{"model": "text-conditioned spectrogram diffusion model", "n_mels": 64, "spec_augment": false, "win_length": 400, "tokenizer": "word", "activation": "gelu", "mlp_ratio": 2, "head_dim": 64, "lr": 0.00086, "eps": 1e-08}
Rows from block 6 of the denoiser, named by matrix and row number. Each number is 128 + 24 x the weight over its row's rms, rounded and kept within 0 to 255. All counts start at 0. Numbers have three digits each. After the name is the row's rms in percent of the matrix's.
# q: cross-attention query (model.blocks.6.cross_attn.q.weight, 192x192), inputs 64-127
q.27 101:114100134127117099151115150173131154146157130146128158139156063126149137154095108140119137162130168124115109110168152136099106125184168125106138186115109155142136132102138157154144095151126121
q.28 100:123144151111090131144107119158139134128165179111128124094139106161172157124117114116153151108132130142133152158127141122082115122123115124103125169136091112110130141089123135162168107120144095
q.29 082:115107116111140169101136102102153111091145152099150112109151117144111110130113131091107112140089102161095111149100153157168129132076155105096142153089168073149111134144110142141108150108137165
q.30 112:121088133142114107142111129169141108154129154112135133119135115110161146163137114144109142094147119143117145155132130087108137173177124149105123170134120120136152160136124123130139100173165106
q.31 091:149139149165120139145161143125102143102158132122136113143152172100126070100120137101129145125159154122145109118119090145145103091109099126150146109124148130144133105148108176104097171102106168
q.32 116:124159114154132132134175146125131131112115116129146097138116153136123093091118166095114131141096120131115132119102092130145133114097127139104110113102128127129105116150102139112087156081097137
q.33 098:135075136141119093159115122137117151126117128121160157108104083145117151123137122095095151127124124121114150171130161098081158168147134156100098154162084135128131116100147123169140093144140108
q.34 106:143162108141159136135146120101125120105119109140119108156089167133133148105165174115118124124143112130092154119124111133157111120116171098131117109134156140160159106134123110107122194094124169
q.35 092:130156138108172094168129143169133122102138130150147116118112094129121163129123129136131150133108093140116160107118094124075162163162168137154129133138150148117150121144081149122108142098142095
q.36 127:103146103122120154115162145091145140101116108140129124136149152164085111105118162084135118155097097108106131096113132150166097106078115093111134100113164118127114099164098156113093172097134138
q.37 122:135118153120131107109080115155119123136113151144148125125123126131145128135149135154118104120128128141155130140146150099074140145151102154119103177136097113128156129138164099166163075141153129
q.38 111:122153137131150125143146127090100109123103108100121111156112159138099111129127160128138116159127118119103112110095091170138128105114116093113138107134148138126141124163093137087114156127104136
q.39 092:121116109148133096158121165150129124150170151146158119126107081127161157149102132119089153167140104138141144154109160117116108140165174145119145184104097114167091138143127112144161130153132098
q.40 099:156141104103107157095143144065151100098128124114099109125142166104095083128128158140136148162126121129131106087090107141153132109088129129125122094141135099120141102122136166108118174143134160
q.41 097:098141128141138111152133115175088135152148126130127152119140144139152140149130089151132120072150179109114140146174139128150156134130130138118092128122105148150112122099117126163135084162126081
q.42 113:123157132129144161124132137095109107111154106144123136150115133116085080141120135135118120128138147120129132115115099156197131085115108092159145101127164140116096122165103128130108154128122142
q.43 101:139104134116117104132113124116135133161100138119146155075147131102140159143120133106090122133102112109150106146098153109108150180150135140112123153147120126130147144122130131131142093133171144
q.44 103:123168117153128144125146139084129106118120122129100107179148150110105087126146128151152111112166107130125112111131106160175120110087125150159109088148150140101153130167127130118087170090118154
q.45 097:104115146126082108101155108133157131142187149126127122129165096148132138127078073132112124144113153142142102164149153106120147120162125106103147170106107152102082143112149114166172111198125132
q.46 112:114079139096097124148121121145154133149119153136156128106111089124159145097089134119137106130118072112132111129107119121106161148158127151106105156148102119154120149106158103141146107137159130
q.47 093:110124111136102155075132131113131121155179130108137146139151110118076119176115129088159106166090142116136159089144148149158110085133140104124141131107119117150127129155140144083130126130128117
q.48 096:072112135136137138089094139146127130150150131102150142147123111168141139143132077166151102105111185146124127155183180146103136085169143103148110161130123131096090098095145112130150088154149085
q.49 116:134101157103128105109106134160134110157140136153132123084119095107140159144123106132113132096113131146124137171157161092073149163188127123115105152131126130139118140091145108135137059167127096
q.50 117:135160119115126134145152137123104115093137119110131124154101161104112110137164130119144121116151159114126110077123112147154128127116132093147117095116150114131134138140139117095074163130137139
q.51 121:121147119133122127145162138087131126111139127124099135156138141127087102122130148106113115146138094112104114101119127151176122094100152111118155086109136122147125147133116121090120178096121156
q.52 102:120154116164136117124155122119107140132171156142116143171123124154118119134114123120132106130122159154145123083150171164178127066112131105123143120127110170136101140112112151129093136145116139
q.53 095:159170139132138135137135144118136107081142123107095105144117151112122094123122168135145161143163118132130129124120111123142144137053135092159111066136128141122124128152128126093118206121139146
q.54 102:156165128124152115128110124142094134078108119103105141189085126122139140155163124139126115133137127115090115121097100118164159117102144110147121116137118123147155100129115146102092173082137119
q.55 099:177155111114131140156142157128108101084084095133152140131117162104144110143153179125121142131145089102116147092113075140162124164120151118123117105110122144161118104158115146128112150081119178
q.56 104:143100147096118080147117127158139118144117139146169134128113113154143146153126136147115129131141108151157146131110160095089127156180162142149112168100120107124116141129158093178143092161138128
q.57 106:136107130098134109147134134140136142140133167154157146097128073137165133123115139103115140132115097111115125131107155126093127119165108167129125195136127124137121130119143111106140103134163112
q.58 107:105134123120105117104107133154156120170134174136144152109163081168126135129107079104146141112132125108175142140136160111087137136129121149113115164141088154143089115105125132151147098161130115
q.59 105:120133132140121108146162147093164138127130116141147147160131163118102129096144159092126148139130090110093156108090097166134126099072144113127140103122123114162151127164118151101089192088129140
q.60 102:152162116131131125142111144080126098084133122147127113125109158143096123123139177113114123125119121131092158100094109132133141118085126130128155099128162124148129113167090156116129148071104148
q.61 113:143112120122112098111097122131125129114099134126155121117115131116135162116109100152127100128148141104151112164119150089070132188141117149123136173149099122105167160131158105162136109135163097
q.62 115:115123131146118147092119137175139152165176176114135149109140119127130132146121078131114111133144145143149112146139185113095122133138124153089131171110097134097121154082135113139158105170114093
q.63 103:127129107157124149133146133113131110122159130141145131092143134155114104140109141077133134181106101101134145122126105121125108102137132141103134117131154092132116121149111120109141141128101171
q.64 101:181158138130146123142100116148116162135151107116105107091188165145109125116130094129138149109102144093144069116112111096089133109099110112107110133105135138184082117118102100163132107141121145
q.65 098:095161165112122164127139131139149161155119130149134143064179113110157137140110119112154092125180143155107130147149122098122122161153138115141127144100112134122120104135107131107125118162145142
q.66 092:092114158093079131100110113149134126126168134154155109125131116100147125099102108143165112143164130130094095146157144084091109137164115092122136122125135118143152154152158104114120119121134129
q.67 093:176117091161129130119132143075098120116122121114134150133163132145112117113127112083127151142121127111126095141094106134130100116141131155152147130136096086121085113123109138129137118107119143
q.68 087:123110129141134103163126112151154065105110163142140112178103103148166153121095132157103073110121108138085179126136114126132121129144117120175100101136124139075135095159143109134129152131150072
q.69 103:089122169100085114109167133160122121152149145189169100092117115089116116153086109112176081140126141158096141129135101094086136124140127129126090128118102130113142153158108127128137141122120139
q.70 091:150093144114152138139149121130155084120100102068118158149113105150147128098124133119105153115075136143149183128098136150141139095112130160088167174124136091123121126157121103116153110138126117
q.71 083:126140146090121163132103120106162149153105159182137098092189119100097111097119077123144155128176147152109110153167100109137105141100156079162124101129096103112097112133130148116147132146125159
q.72 117:087159135139095155116116121104104131153124111172107123085144135114116143133068087116143135147172136163113118150158124096084140138163110116140116106120131140129129126122119122169124107125152142
q.73 101:143106110147177102143116160163118110095105111097155121152119139165136158131138161150105115134106150107128187122108127186174146104119130162122149103134152121117144144142127126104108114155129096
q.74 108:160119128144131134136090127125114099095132137087138123176123115153145114121192181154091121151088134136142181121085139149157122103124154120093136125149144107144139167099156147105145123108134104
q.75 093:124142146113080111107123113152123160124111118137136089071139089112125134092085082143170146111180135149114099143164149106131106100103140089158113146113123114104141143123133115095117149152167116
q.76 085:147140086115159107115101139087142090124123120117130135140111160106141136136101146137101154145114112133141141137122108179134103162111159101125132149106110082096129090129136150105110153117154098
q.77 113:095122117120104125097148090093145158142113109166119111083161096094147153145109106096135114110147131126125090117151111093122093160131143138161088136133132127135111081158092112145134114137147164
q.78 106:178128093128142121143116158106123109093086142083122117186084138153119155104199132163109146136114121086147123120119151147150135131102130146137176123157138122118100146112129111126149103125127086
q.79 093:097110152098106119108149097097159170141138136154164140106150095105146115125072094105163105155133138139144124141131134112104143151156159092155120127149155150128132088175136142130148151101128138
q.80 089:119129116091075166090113131140150147123127105133136138071137151108086144099109106134148137111157130143149091130123155078087140143149141113137133081113157102110121116121101165114127109128160143
q.81 081:113173145142130121119165102159108120119094129119128080104121151091099131119074117142152104124147129130131110133109099155139131138107100131106113126148154181152119093107072122145062144117136183
q.82 094:179147131142132111151101167117130133109115132104080131085178161121099151114132082160168175151155129105110061143109161139134109090138126114128120127154137142147133142093126103128161127167110162
q.83 090:103138159118103140141159090172174090148119136143118106139128139108140165152100102146144089111120135128132112123126103090132151126148150129129111138130135154140177112152168090118085148098115154
q.84 106:167141099148143141151115119136102115127115134101128127167092115136127105128170166149079149113107114095112173147089146139146123120098107111116160148142123134120150149136153120100151150144096090
q.85 083:077114146126151161138145126162163117103149134095143125138074096100137103166085108097135108150097115155134184119100133126102151148157172152128101168121150154094140134137157102099105133114140081
q.86 096:121120121117167122124096156165100111098183151110152151189100154158136116135177148133120132117079141142148174116099132171126113146106107160131149111119101144098157162110133128092134150136139095
q.87 092:138126131117104142136134133103120163152118108176105123102181127109138116152122081170156139153161137124138058143121140124126154137142093117117141081104101166111143113115128122106122140143132149
q.88 094:101084148140134121122162102116171123101102158129173107136079109130172129123086161114121113102140118161146148120099157162159171155129131150129113150096158122077169115134178143088134141103130086
q.89 107:117131132143128124108140138131117140130132137179150132073156139097104124114092094141169108134174105148139117163146136103086115167163134145122114100153137165095145118139106145160135102094158177
q.90 077:115120083132170086163116153141082106165140093089104151111114159148120138153173132140143153166109146124139128143141106135132106108167142118067118181103108156151127139169131100150110102137147091
q.91 109:144088097154151100167136136136121110091140140105102150188086150150127158162156159146102146136103106100132159124122120149163126095128136117108152135118120133122153118104139102111108114145113083
q.92 098:146098087163173104146092167133107099102100127080129111142125178154098122110169162139136143105103147079154134134067136141127145102116110186128150140109142104132145106086116121126113125096090101
q.93 114:151114142132143130140109135136107100127153158099093163161122163172132121132157159131086130149111122093122162096102146152175147106094099162113157136153131131160109140119130132134146100133135087
q.94 085:146098132115123139150129133140128073092102118071110130184089124136114114153112149161102099116094136097146173107120114141115118140109154143154144139131160125116170149166163100133141157095145089
q.95 095:166164116143101122134143124108099182175127095172115136097185119129091144100120072105131119109177150154106084136153140083121115149122144142135110089152143149114121093131090125161134134129135195
q.96 105:157121100122150120124098127175121095101120129078147157167120112146131115131165162125093114139089134133149167135084131132180154095091144120106139129106149134114157170118153143138142117137145082
q.97 093:088128134167160120165135125168165077114108128103171141139063149127136112125153118116109105120100139137097202112101113176133147146144124136123147146113141124121174119135118139134144147103095091
q.98 110:102131171139104113126159144114143109127116094143143136107140119073141149153079115140178122126164109173126121135151138111103132157150139118129115146121133132085147119151123147122106136093120133
q.99 064:151134102118101081130151110141138128108137128163095144103160104104121122109120107110157147126136142160077114134135153138096152128093094089157115146131085147081129156138149115135102118142153150
q.100 097:154113125140163147126124161099122120108112135070103133188124123169109138124179157119095166096108111121141171133102157162157095092096165162107139127151150090118142133112120101131115144108100114
q.101 102:175138111136161143152121113121152114111106112107120145147112155157100132117165173108075132099083113103126138115115147140153123113103092157144136141134143111117097137122130105114107142122144087
q.102 097:119129128164140099129103131137105113130111114072119157172060138112135125119138172121111151141078131146137137112069119148157115119140118151108152145108108139121116108132143144106148121134097109
q.103 100:136087112152171104124124137107123112106075110088152155188107105110167155143100166118091121107137147121131196089106116153114105139149147161139107166112163100124158095131146137093151141106102117
q.104 097:141099116129144139133111130109127100124097113099146107167082116132129127112148136138131154120088117143133133130080148171145129155140148163128108137117138087154151096122155115146117143110121104
q.105 106:152129129152132132153119153168146107091131136088146140170080122143109129127149144120114142154079153110123138130075125134150149125087116145101176141109103143127108130119148115107142120151124094
q.106 111:130124121104105128122123143090121174139135107157135104091176148108138104131072083137163122107173134113137099163181117128120105153161125104143099130152103163098125098108131151159130114132149140
q.107 085:170149107150106165095099108144111138116152135137144140130151107126125124116148138129089155131150110106128138140137106161102135097154115118125108156096115109122117144105160145153189144148106110
q.108 089:133107084115126128121091156127118091094157145107133126193072100133154116136157177137093107159100102122112146105077153136115135096148116149113170151107135095126155150105149139152165138141122117
q.109 086:147125132134145149134115142109146141138153085176143140081139161135091124111135097111157134118146132148147076157162096115107106151125087146124150094113093122156121143131091155165150147137116186
q.110 100:175091087155158107145103135125109126093137119082102168154087114156138149115155181106081158110092138123129146090075131146163119112128156152100122136153134130125135140146135131120144127147092091
q.111 079:105108122128108133134179078125127094104101119131143131122056130110168149114123158094150137098142132137128188106097116118122165109105161075148082164106161111082152172178114130145142101102117130
q.112 087:131087150132136144133090154131134119087158130108121160153097099158146135117141148122086126122116142137125162125078119135129141117120161102091166145104095096154132125116137131124112114113130070
q.113 084:172168155107098100142149118084141150147146084117099105062157132118117135146115091106141159137149104122099104167114150143108097109145114161109131100113150159122130109110122124163125090142151192
q.114 077:135146086167101118122158097084132127151099149131143090178088145118123166156119180104107153127154117105118132119120102138118148132127153139113138169105158076080132105105110149136118118105135095
q.115 083:122136150114094094153102112164106128149177090162105127060127109128106126136139078160186099163103145140094088137132116087145128162138122146140145138121134132122125157111097148145124147131152131
q.116 091:129141131089142131110149143091139130126094121161122107106177139088131092090114124126169148101122116124137082113155126080087116137111116146131136138143133130140151131078077135168113102131148175
q.117 103:096113142123092154120130143099136122160146115163138079085163123089130134157083070101162135113159141121111076123137107130100144137155116111154100133127124159090160116122126122160140159094111137
q.118 092:119146123137126111116113112100142118176140114163136121099155149103105095073103117144133137148174150146136122161165132083097153131144105130168152129107134107150131105114116133120128143134153164
q.119 122:102149112129089135123161124086113132133124098139144097098172145095150109139068119091170117123182128131107104143145122103115094160125124130122103114145135126134112130130117131138120146116128151